From a checkpoint of a small image captioner: encoder activation gelu, encoder widths [64, 128, 256].
Rows from block 3 of the text decoder, named by matrix and row number. Rows with one number belong to one attention dimension. Each number is 500 + 40 x the weight over its row's rms, rounded and kept within 0 to 999. All counts start at 0. Numbers have three digits each. After the name is the row's rms in percent of the matrix's.
# q: cross-attention query (decoder.blocks.3.cross_attn.q.weight, 128x128), inputs 0-127
# k: cross-attention key (decoder.blocks.3.cross_attn.k.weight, 128x256), inputs 0-85
q.24 095:509466543474542505447536446443515435514452544520563519477447529556483523457520528484558600487490480446531501473522481539463488506492476543483551468497522455548514494474488512526547478488562457442393455527516521407459558555418537515435410516530511467522477516486466522575501388503485435465491520530496515498502485532504595540509498546535514481520463469502525510476518495546477446578537
k.24 092:447403526485503469506545527479500503548458425541476517477545492518553478445507544449432505523510511517534468522622482488444457503409555483488548542448543538536492489552465485453515497551571475446431541495507526462502566498461435374566512599491516544493498459
q.25 102:518601516492572448503536501583528514516533537562533488435493482448470535486515510557485409513530494495543542432506585479501438575578407487457501486463436435478451437522522535566476426510504530488443543492518461509486457434550579512432469545459531505490468503482508503542483502525533476443552477504452404510495522479464527540511508456516517519526492460508488490444527509512484496526458
k.25 109:548499553442478510456504517492526500540514542529553501484534616473571463536540525475506453568483485519504541468515459530514610528434462535465466509493469495544477501490472484532526528483513484483516505485480523469488509465530482525514416571463540519455456508
q.26 089:469604450414503520502572469483433474485516544571482549555438450543546464573549486471541527402451456497453503502457498497473556470525529549512511528469474530494462454530502522455514486511499523575494533437482487532514470537521454560572502489495518488473516489526445493536558458526614499482563471487565491499503485524484488464458486549504516481510480469554528427549547535543483443542570
k.26 093:485668579538495572494487504542443515491501474451492435465498509543506447498533482550458479553502481432489500439493516480536496436524482467583533434546502526507518544546507512391479502479538488421506431523431495528471463523498467541521498495517489512478483462
q.27 096:500492489511515516553510513506493513489454544534488516491494524517435507486531517494429475476511494443573482487449513586466543568527550457439546513547519456488545475469465534505522544514493560475562585545506439504491485451461510353532468488396532508453491529518527524488467472516551444495473529456493457571560479447465442565477453526535476432558522544530480562553445500500460504507462
k.27 094:450542540471518456446492501429475526549498480443539524511502451505532462493433523456553525484430459534507530507413550530491542492501454425469446511504519463510479525465480497573535598470500486485512571470551544467491547584461515498442526536567390449512537524
q.28 105:519522419518505463517402539526519518456510539496539501506489445524507468432521564477508525506512562533552459476576516484493463509541455513477462513509461523497440525455530494522480504512503483455475525490503509473451571497545442557503593487436592536511514565506475489440433425533552510567483519464506523489565469512439488507464560407456513533570482530505452558421493549450509502428520
k.28 107:512498525505506507489422512475551510475529412478451479538489482485493549508478484455509503492509476597422434572531451400523559537498546509504498516517579547515506491470510481494476463493493495434528517398498513539502498511522523491510504494454499457500527438
q.29 100:526501471480496527498500564510437491507462412555430528525518452546520421447537471474528564490486571530545508495493484459419460541512511436459486523540526499529508493507449514467432494465454479580472580478462549455516533558525485427440547500519466463527449492496576470475512536483477483533495532551530522507478513501508514472436405443489514510590615509526491517533519513536551482562461
k.29 102:456419531485470543482481531445443509485475447444535480505546472453508537527570523517446524491546465489466440458498594480467536508508524580509480500485457508433486503520549488506420471505428487472506521566515481486460476482438500493473503482530482498524528573
q.30 101:497488530446556517511535496477482513532530501545498484526476484516477452463471507541537452555509467493443502498558454430444507481547452544543524502582453506487505468468503471425469482444557513545544472485480528537458523483531525542444482457618501489507447484462458550501546584525500499480433507489503492504517518534623441415501525548480513415449475513567426521462514452497517578542454
k.30 101:489448507474470458500515478451470595469523601510505484439445563508481460490521458486501477518529452412408544490519461501507490475456524521521469509506555437459472493484571521523533458535511516459496485485569457507528464508524555483467534564521527487482473526
q.31 105:458509464540455505494576512474527504474512476484483557511510516491409542511472499538504512499471523528468532547398479490525494535474513475480453550536445517521508442518465420460502519536540509542476451600545526477526443580449437524515390494520437493570543509547491472509498504460546494571466436503529507531395462530557455490524600531537475525553471512522478478523494547554504485468457
k.31 101:423463568504469445538551561533493479465509562526475516514481469549518494487473503574452533582510540502549498490462447505482449515487410490563561502499462501564494469528444557423567465541499537548484490591500502533429552543444545516485465490474474483541503520
q.32 101:400516522494486514474543518522497524509538475455498506464534465570393471528518525488526517544474397534484506496517472601514402465565535472509483481465493460485598502509573480514538530485523483518469449495525522556549497510491494545500503495427510511551493530532408515463432544526461577468497580506467492497505450484460530500466523543484503492492446444525489474434560465436527503531589
k.32 102:518577490501513514515505536514547414455471479468555526513472451514512478500461469555455527428492539560473509508538496466553430575498497554477574564553515529462485569489539497457498503549514460487519550524501518421454481490523522429443490451513533553454454487
q.33 101:479548457391479482494527541597463572476535455550516575571573492503503486511474446497444386540471496519511498495468547493508504488578536589400543526488458429506530498538512507453486518465542480476470529493497466496544535503530503470514519547523493465420497458564531490447470525515575519464511476515533500486503472449557465484487484467538501585494479409537485509482476443498493509552513
k.33 100:552535524538536498519507601540468443469461490541510493455452456519546517434538457567528512471484470536572533452503523463538524498543441452515498458451467513458573451458531506490439572577442547488465573517443469496477474491499427411471483487460538544544518496
q.34 109:488451442439457540497474415499511505457439455503448534483521479477515475466470502585562527426536529447545542522495521466500516538476456467536457533485481513516437503420544532564486570530483509524469510469412546412434500491512515473513493503498529505565518520520572514478552470443469488440480446508541535474460508458495579540473579508560456556547514482578506500474533465518576495464549
k.34 107:467551532529473518545455586435535521431535472529475505521489569490494508483545537430483560485450513411519507428485543549507509538467491532519510456483544476462466532547490560544519556497517571452398498523529507507458409558523516536612489551479490508511525583
q.35 099:521444539527484425496543454453462506535463459574558502461470519531460505431485505502460460514493479428481542494518502527540509521502525559543489493483429495489523444524568430464503507486567515476491456560482567560534546581571470561500499546461455435504443481418514455478539610491473562494501436431523485522490466533460499585524513488512502428473515498520496530471551431471501532473514
k.35 096:458562501505517511571493512543482559511443557414549517563478498505557472451480506578473480472491451527508558618499531513500526528507544443427459511488474425502551568475463416489495423521507479444496462427450517477488517547509526480496463453501532480519552498
q.36 094:533440531549547537548558458520470492474417497548539539460484544455543495429480564431444548475533474490461477493512571484546523464484465529479468540515524534478542427508494453474518508487477540504573540571510474458453546520493544488510426564408507585496569511468453462481490480449490480476464499603465499518547499521473516519536507490527472572557480490525503456490477488526427402511496
k.36 102:488425493566467445431473493547493513500569409529559504473512508437515483542495493502477490522455468450495478566592575450454524485514526518530534475516465494521482531524468504488462507525475425503471512422507520491494412460554495459526526586483485430432534524
q.37 096:527501512479481520533537593472554513488619493401485492473399507427500468522461509499519516513514506519534484444575537455465508431547419445449506488483499517434455460578520526484572473504511505537491572526516514499492459498498443489491438499526486524448490519495470464498457521535420546522530519532492472434531507476424495418552549517439482555515517506492501558540531578526529514472473
k.37 095:533506531447474440502571397476549470501540508577488490411522511484550479521506513518461543560483509478498480544561477444476466470493532492571535517572507492436474542483478587493584594523536419544524518524518467490485513448478529502465467459458483486473445467
q.38 090:492474506551522464506520464471474528558458462532480483569569491500584453532451489458472510519468483532501473482565479558454527535504463570488496548448476555415468494437469508538423443508438464459519505443495516544455512490493560506569467565547523486466495498454505480515469548586489531470476481578530467593460511559518471516557473492495510443542441521440525426489479429517518527522430
k.38 098:560501503477455539452398470577441489467513442428510504509479490509522436521559506474573466547542535550465534531475437422408438525529527451478451532449449413593533496546497400557515539486523470473559453528484486467480587443453502547468514569454522531535543509
q.39 103:450431576534466496512487527512536490449526533492436534547485613489422559472462522483500499441519490529433495593536512502461494509422469491498454483427562462536506518456447500539506482439539496573554491501538529533416485475501499550484536450461428471479487500561497502415596512492579524521499484499530501509485440501508468506429552466530486477537519542467455489501506487567521501511562
k.39 106:507511499497489512480571607518581499520477463597521491480504561435408432422547434533457424420492479480463517512480487532496529514521549494501541442515531456500476539552494513490540464451517456552487459446487507507510455509503522494483548483581542510529581550
q.40 098:552519524501503484480526499540511465467562516508434495473508502475465512461500547514498455542467500541572495518459518454580411546497505474494505482513537538546498463536515532575520539469514530619509480507521549480538503439476437545504486424514501530541425366539603512523519430505538504513525516502490413428502445463463551528473535460447556493504531533469467489442485489537504452470466
k.40 104:498578505519504505516485454482513520481435584557524467563518527513536498492510484504484476419489511468469523411484521550488461511497474532491499459556558466467489454477514520530568523471515555533531516498580463516554518512542567592500497479521551458557487492
q.41 105:550582545538464514471403477528462448536526530486527508512528485554527553556453477508538489513596491481494500488483502481494521487558479456514541488476504501537423443498486479509533449568460552522476518454445511516554445450420571485452557523482497496503524498417457571487597496574494404485535503509490464570478535524480512491528496495475479429473484557510578519581490476473489506532549
k.41 105:528455402529552590517428470511454508532545453507513543534422507499481480580519481521529475504508518504483507507459432546521543466506539510492491479477463538479561503453417505580491477531485474561527529520589436534431545474524515544514563538501456556496525462
q.42 096:554500555462487466448509444503489472534457428520487508461542503616494513430445510440551531428485564481484450475443440641546467508445535480422460464509518491505502550524533510457440531454433493464509483465508531454535451463493522470513492547537470440560471538543557461494580521500502519532517573492482484462502562473514511496460527503465467478517529464494527562561456507499519511524523
k.42 100:447440478504526455509569492530465423520505571454556503574478509519494454477409527439534542516560507495488528548471437519534513531465481532492515475532504430475495403535524508498397460568485512504550452575476577513459474545534508460543550516542444551534504584
q.43 100:492506490506523454507527457483540505520489470498534455545467431499525449506529496443482425495528477441439492495446455480515507538502534503570565494539505539583583448552549472462486532505555407462475504454511527551489437518504483452503514562543515443559499473477561510497477446457578551554587443540521571509488537568572449417507457544528530489494522482484465478487470512537465457468453
k.43 102:514470531478531586503511519525477465553486503474462484451505537480475542565474510496498568419554468581504443504437477518501537507396476532429458558412531463484510517449505466511488452483507474482562530479379521535538473463512508581488486470483523515426566550
q.44 102:564516475460458466491577552485500495550545519584439508540464457484476573474538487485533494469547515541445522428484454477526526455510517476470483498548462498458468538578427520493477468559576490448510475491547480395525508514495492475476455480540476520463538521507484447647461515455471511555512486566555484494566491446539523533549499496482498434516535469418459541484541525469471508479508
k.44 100:476445480462532537524559499478556445528561546429463538555518460470508570550521460468518506581460490456430516502557456440457457445532548451540455476400582489405499530515491606491404444558504487579510526530539539502516502461509539515488454508485474433467473496
q.45 102:524546508487534495531499509483475517452464526519477550471469510461475579479510451482488430595531389563539469545501521535497532471455547466444496455488513497499469457500557512527468552451507462461510526492515462585563507532510455455553553549504425585540521495442513470484493544451574541572549491570454451473469526490454519461436482505576496492476432504529520483443507509463520580482510
k.45 105:528571494494530500501526534410536495500521467484480504474510532552455494466563475515549435568449422513540498513455502536485545464538532455550453516515461512555506481540475476415529506508467521433460589468524505504409421462497514449528576472438536481519593475
q.46 106:471447522466532421518492524575534486517465579515474491552452487437478461526508549495490565524464495494469522467485481483504510477531496447548502564475457419481469521450425548405585544584475496531449540558514499489527476493457576487479450404555594461528481516530496485503495520522546507432493487444540445563499462516534545496537512468503526466462484493546449566511496493533481446536541
k.46 100:499533486563454508462435488504504508536546467506450541485516507483483487504540486639420488502520523463499494403485503492521488456504467443513457489508538523524525502545522543455487526472548466505558475492475511435556593512439512526463515446568489452467476472
q.47 101:536468471477502533526459519456512454471416529463550478432507477548503529549465545545537557418506510563548493517521494455451519441513563468458515479468508574498480557543432474533562462446463477521564471472451480501604468529483469495483457452495536530426494544518470548471459532504473489501492514442509599456444441492470532545544507436483493525512515530462507497464466415483579520557498
k.47 100:511501460469510543526505500445528536520517461480499493455596485509490512459428438428467446550482571541531469526433465559496516498513541567493551497554543527492419449525412442464490501473525555526547442561562462465549475549560451487440534539492460489574428452
q.48 115:504452514522465573451537440445478552443519565488485523581439530511447518467574501467526551486568532513493470472512514478472411412600528520534539439501448489455552498528464517503501558445521530468493514508520481571512484482501489486446488515536521454495478481437441504532507496461540492496540498434498504494531611539450462481448501502487526519483482547437521591522404476491467522528542
k.48 102:489508496531465512523510524479554533525467522521493536502449444503468468515485445624410565485497483428481399535469472552443582460522498541486485489525558535482562512508516587491432481550487463507437398458541474571580468573470494500427482467465502549465461514
q.49 104:514500485558544547481491453507492468540518510549578562499480525544557540522538452489522485469435517462543516483453518507460536549526517516520472541630524443569545475523548491518467545465473498458511402534489425463457455494547439498460493475526469448566525521496572511514517396450560511562476533486473476524509442565497520498446481564458487443455477502515499563517477524430498497531469
k.49 102:549469535489427459552558505480473495501586579489465413484466435551524488499499484522543512465499446527524478537557431475517513455454488476486432507536527577527480488449496523445478487484442506479483549474453510512551507499512530434504438533500527528451504530
q.50 104:555407485479456526423500554441509541480376562420494528504468502467523516554456501594487496555537517513503546451506466520459499503466545481582562543482567451407494477520467458555478435571521447436481467506493512478480496538494533517519469463491487482549520520549431481531483519460465498476580432507530529481519541492483445532505493492534609491511460490492510516516518495489535517459485
k.50 097:475414496454481555486463435423504464496538508473505486573555555517538556481506436455572470542442506525508577499498509576462517437529531457455546498512492490526515550487473467453529479508468517529509506489610455478492488568541523503424522541479432510508459572
q.51 106:515499503458530518460493504458537527508525487459518485599459496491469456505491426524398484506430451511532490500542513500518494496546510431597477515491522518515520552513536528508510467390464549479499486554512463518497453503461448512464498472512458452467494507531558606480473573576514555520457552504480463501491544505515503474543531517455412460470446515474535602501557535418485482444561
k.51 109:488539543517539470467472489443571539522479489479542448473491468524530518442422563520493473486519487471522439503531448468560499502510570423486565529464577503514470493520485492509506570481479549505451494546524496487496478549404464529469446420499533490509458470
q.52 101:467561480543531459501503511538437527577451481510471455414553537451533531576539542487457450471431458434586467529506440447565574545516494549538504496479547485523492520500526541505512472472474529536507532442595466489463567468510596517478479533507548521478481521552502508542446480535445428428535467490435460439509508518533485464508509496465574500519465532480457481484488514537491442525480
k.52 110:550519484490493447495481461545413569491446522548528445440499489508493492544510551448420464535501479521564509516554502456486520498525493563503453472557444500528507501535483493546501467422504534513543580547554510570486538553566408521525500445500504451558473422
q.53 102:419498510469451540503466480525518490493463450539453487516526498458528437543465417517476526462396514434523544516511539526469492526457485524546448522536547483547470484532530508451544519561445464460508462537558486576547493432476495522590531559447481547480535478529509520472496509502551488552434476512490476532475482438545420568500360455488552507538556528500546510483526508455485528503510
k.53 105:523461498496543451454551462528477417439434487451489536507476478457504472496477494521542503529488516524533533471494456523533505524563526542499524530501514512475534535519534437461497518479493577486491505496377520570495472484460521506461511533501433542491459512